A small segmentation model, trained from scratch.
Model: 2.02M parameters, arch unet, norm groupnorm, activation leaky_relu.
Rows from block 6, named by matrix and row number. Each number is 128 + 24 x the weight over its row's rms, rounded and kept within 0 to 255. All counts start at 0. Numbers have three digits each. After the name is the row's rms in percent of the matrix's.
# conv: 3x3 conv (model.decb.0.0.conv.weight, 96x192x3x3, standardized in use), inputs 171-179, a 3x3 kernel for each
conv.25 101:119148150147147094098126132109119116142157154132091158135141165049115124138104114153164123063116078142104130152104152092121161096172105125152094106129140160076108102163201142104083099126104154175071064138117145119124162055174221151097089221114
conv.26 101:083114139141114076120165186120104128144144137139090080103156136157140157119157163101153105142138112080114122096167074080131080095153101099116104093105110115106162134141089129154144129118092144136125170122085147121179123147112107113079101166111
conv.27 094:163125132114150122165159132142151057112103081104137103147109121101125109159141114117131156126137119128132127112106114095127132121116136072108135077120125152100097113145116149117100127160123100161132084130117131086109159110130094124130110135151
conv.28 096:132157124134138095114129119114123121100111179160146167122144140152119133105138151140112083101104137098101129118125119116138147146111135142152089136144133118104130133165149105142099105134110095137113140153113146153096120111135109115125105142117
conv.29 098:129123114090142145155155151122109152126132141109122130130113112128156149119157134123150134124096054125103118106109137152114160122143110166123172100101110096128120168149135085112145122084124110150141169164163159129142137123145136127168123116137
conv.30 098:153117153124135139141152155122118106122098139114135070093113142180159121100144145146128187135117087149133111143133149138139118139135149114134148104129111123115112118159125120110150142142114112157119123143117132127134139133118110113134122127125
conv.31 109:105125130078089131163137124135101091107143135112125094143166137130120122124137156127097121155148151101109118137097148115142117145125132108113111130102126113099113130109132137152149139105125110149131182169127117142084096154147169120110123129111
conv.32 094:136135119123156098103130133110120139147150066120157103026068108142172118155165104129161114182094045123106142095133123097104137164145134168128112109123118150106126093086129125105171127128123156139124088137094105174116141138163151049160110149120
conv.33 098:155125124119155124130122134125133117088115120127124134150128126125101115130144143130134138130132131127134139123130140131123128117129125126114124119109122129151118143130133122138102121124121140134120123138134128101117120127122145119115144130130
conv.34 104:101143109098106161146123111119145161115122126134157106118166134150132108131152107101108099189115138137150155164145091151126113118137127143116121104146094084123105085097146120091112157163166128116127108132138096131130126140084144096078127117120
conv.35 107:129154142106160105142153136128153113109159153096147142102138097088141052105169095121185125114181157118118104134138120147151157117155139191174231082071104131132177115112131135124156092093115110137090173220133165204109118126106117101126095127112
conv.36 102:094127123147155154082107050117101079123107135161127108147146140122117113169104130094121166062082052146128166136137125165170102090099108104135138133127097097102087181158197064130098159194151064103086170145134172177117118129110118127112120170117
conv.37 088:124111104066055137183187179122125139151124139131157146145112142127135143136109117115110127116136149101122139151144131124149122131153148155110149153114114129148108145149155140157143128171154152163134155170139156141138121144112146117125149134141
conv.38 100:148127138105058115139118147131108118103109111116150120142118126126132124108140136126132122167131162103116112146120141137135139119161127101140119146135126056184066121111132138133116161076152106046094183090177169138085118130107130130129132138135
conv.39 101:129111130118116133130120114114133106144164117107142111131132141121131140128122141131130148145114112137145161153129125143148166124119137136134141135116129166144178149118126146147137090108146115132164133144151080140116148144121129112124102136123
conv.40 098:136120119120131086115089147190126102132090124113094090170152143135065063082063098082088023088124106126111177079079150229137104124109121138166118144173093115143096092113142103141076098169170144125080140170197121131101136146138116137150137150134
conv.41 102:136123157101095094172109166126117112134113104119126114127146131126144129115123111124161160122122099127160159140114135112104123134141131141121176104094110107139126137126129169160112119141120088101088205158179079084120105121131112117130107088143
conv.42 103:156123133162189194093107106152125170099113146136114126134135115150117157136093104091080079143116192124149155119129133141142118128131139156104117129134092121133069130097111153133108182102126141170158110168149137125153102135103079081104160126108
conv.43 096:127126164075084112156115095111106108102167179134111112126146140134183155110115135106160155154107098122139121120116102146146125134149119124142129119152147121139153154151135156107108142147140128114137139096146143129126131086144146108139131111127
conv.44 098:111124135118120103117122113109123145107094113162142145120133126105117094124148167110102123158121115104110128124123124094114108101141122134132097117133093108128137105138142142161134143156176112129109092138135125109122130146115152153122137117137
conv.45 100:134136133127095131118121109116110089144132181075095062090157135151089089082153084126127146199153095147113103153127118147131127126140134111101118117094109141118102139133115108111146114124116100124129142104129134123118115151119112109089130068161
conv.46 097:146099131090121120140167159116126132084103110123103145134108119113128135135135137111100133179174190115124098135141084155112101165121114118108140127159139118162122113138111169169126129123138108133096136115135179120124096164131075147079104137121
conv.47 098:109145126119130139117145140118098152125140125133073160141132122116123130137147145155151151105100095151121135096145125116141164133123146134117129123123094140133104103109132113089136118120119111153112175136128116092036143129116143138140131146151
conv.48 107:149102138137097132148155141112127107131117131156087134141121115114121139151113133134124143125091121110135142147129121115088142132092129131129127120094132137131108121118120110147147135108121127141159172117106149139157205133123100131172147151122
conv.49 102:158122147108118122141139094117118151124118125129111110159142148188114093125112161131132216148147160121132121069146054124103144188072150093204146086102138171083146110125150165162135082162143112129135182125078132081093141205118116176152050098164
conv.50 100:135128145096057111168150173122116122196128149129120156154101141155115152129135144125127111100105155150143113157144134115104074129161084137105165111091126143086132100111092120128159118107120116138092132091071159113173115114107067172144096149141
conv.51 099:115121120124103131155115125111140133128074136120175112121090052102107130177123071054120160122075127112113094123116142113115110121139128128119123133144105139109118191149142180138114120147162134143108140160117104142149107179137140100109122129108
conv.52 097:161142158133084088063164139148133122167125084116117088163119169093134143136125136147158116095100140141147157128126128146136162152104136114151098120128142195074117147093139131118127101146131184144116122067165135106156142203107224070126092051124
conv.53 103:161148144127116084121124145101109115119131138086125171153131130137111118124121112146139141134114113154121112105120085136119089116101106139119121091111116088142107133115136138156158116189156128098121144157140109113140130116132145156165120150119
conv.54 099:155136129106177098153114115137096127182118096115159135104098114183119114097163100155160120134171140056152126125101092040135128088139118124129130122138138094116125135135146166112130124157139142109110080158176161084063111139132215039094126137135
conv.55 093:131122141143134097101100133112112148079157096086161075104110132068082161165125091158105103151115134153170122122118130162073127120130138101130129141144128150158113168165140149162107111138135090110093175112067137167106161178142124155092135121079
conv.56 111:139113138113133128152126106099135123147093154127129132133139126121131145115137153160128127146144129123105107141094134136129148092117105111139097129151106142095155129138114100104145162140149115078137119132133155128120108109147086091132118139107
conv.57 104:149133116157124129131116146057112144137158140103137158142138108085127117175172097132099054111164211166137106163100146145105134074146102159123096032097130046129095096097148150164143136105167074166129132168144129141094135189067076069169179053150
conv.58 109:118098120108108115118127122124143150119155183103140137151171188107137162121146140105125094094125102108136085144128161140108148168087143169157115143109115139140119134140123126110120103128089113136108148177124140175109123156139109127142151068157
conv.59 096:127122120160119125109167131122114126096110165109130111126136131148131163140125134157168131123136127125131108129149123147149104122169136155092165151122146144097155127108098122090158147118126111099140140147136124108073109095125093118156133137111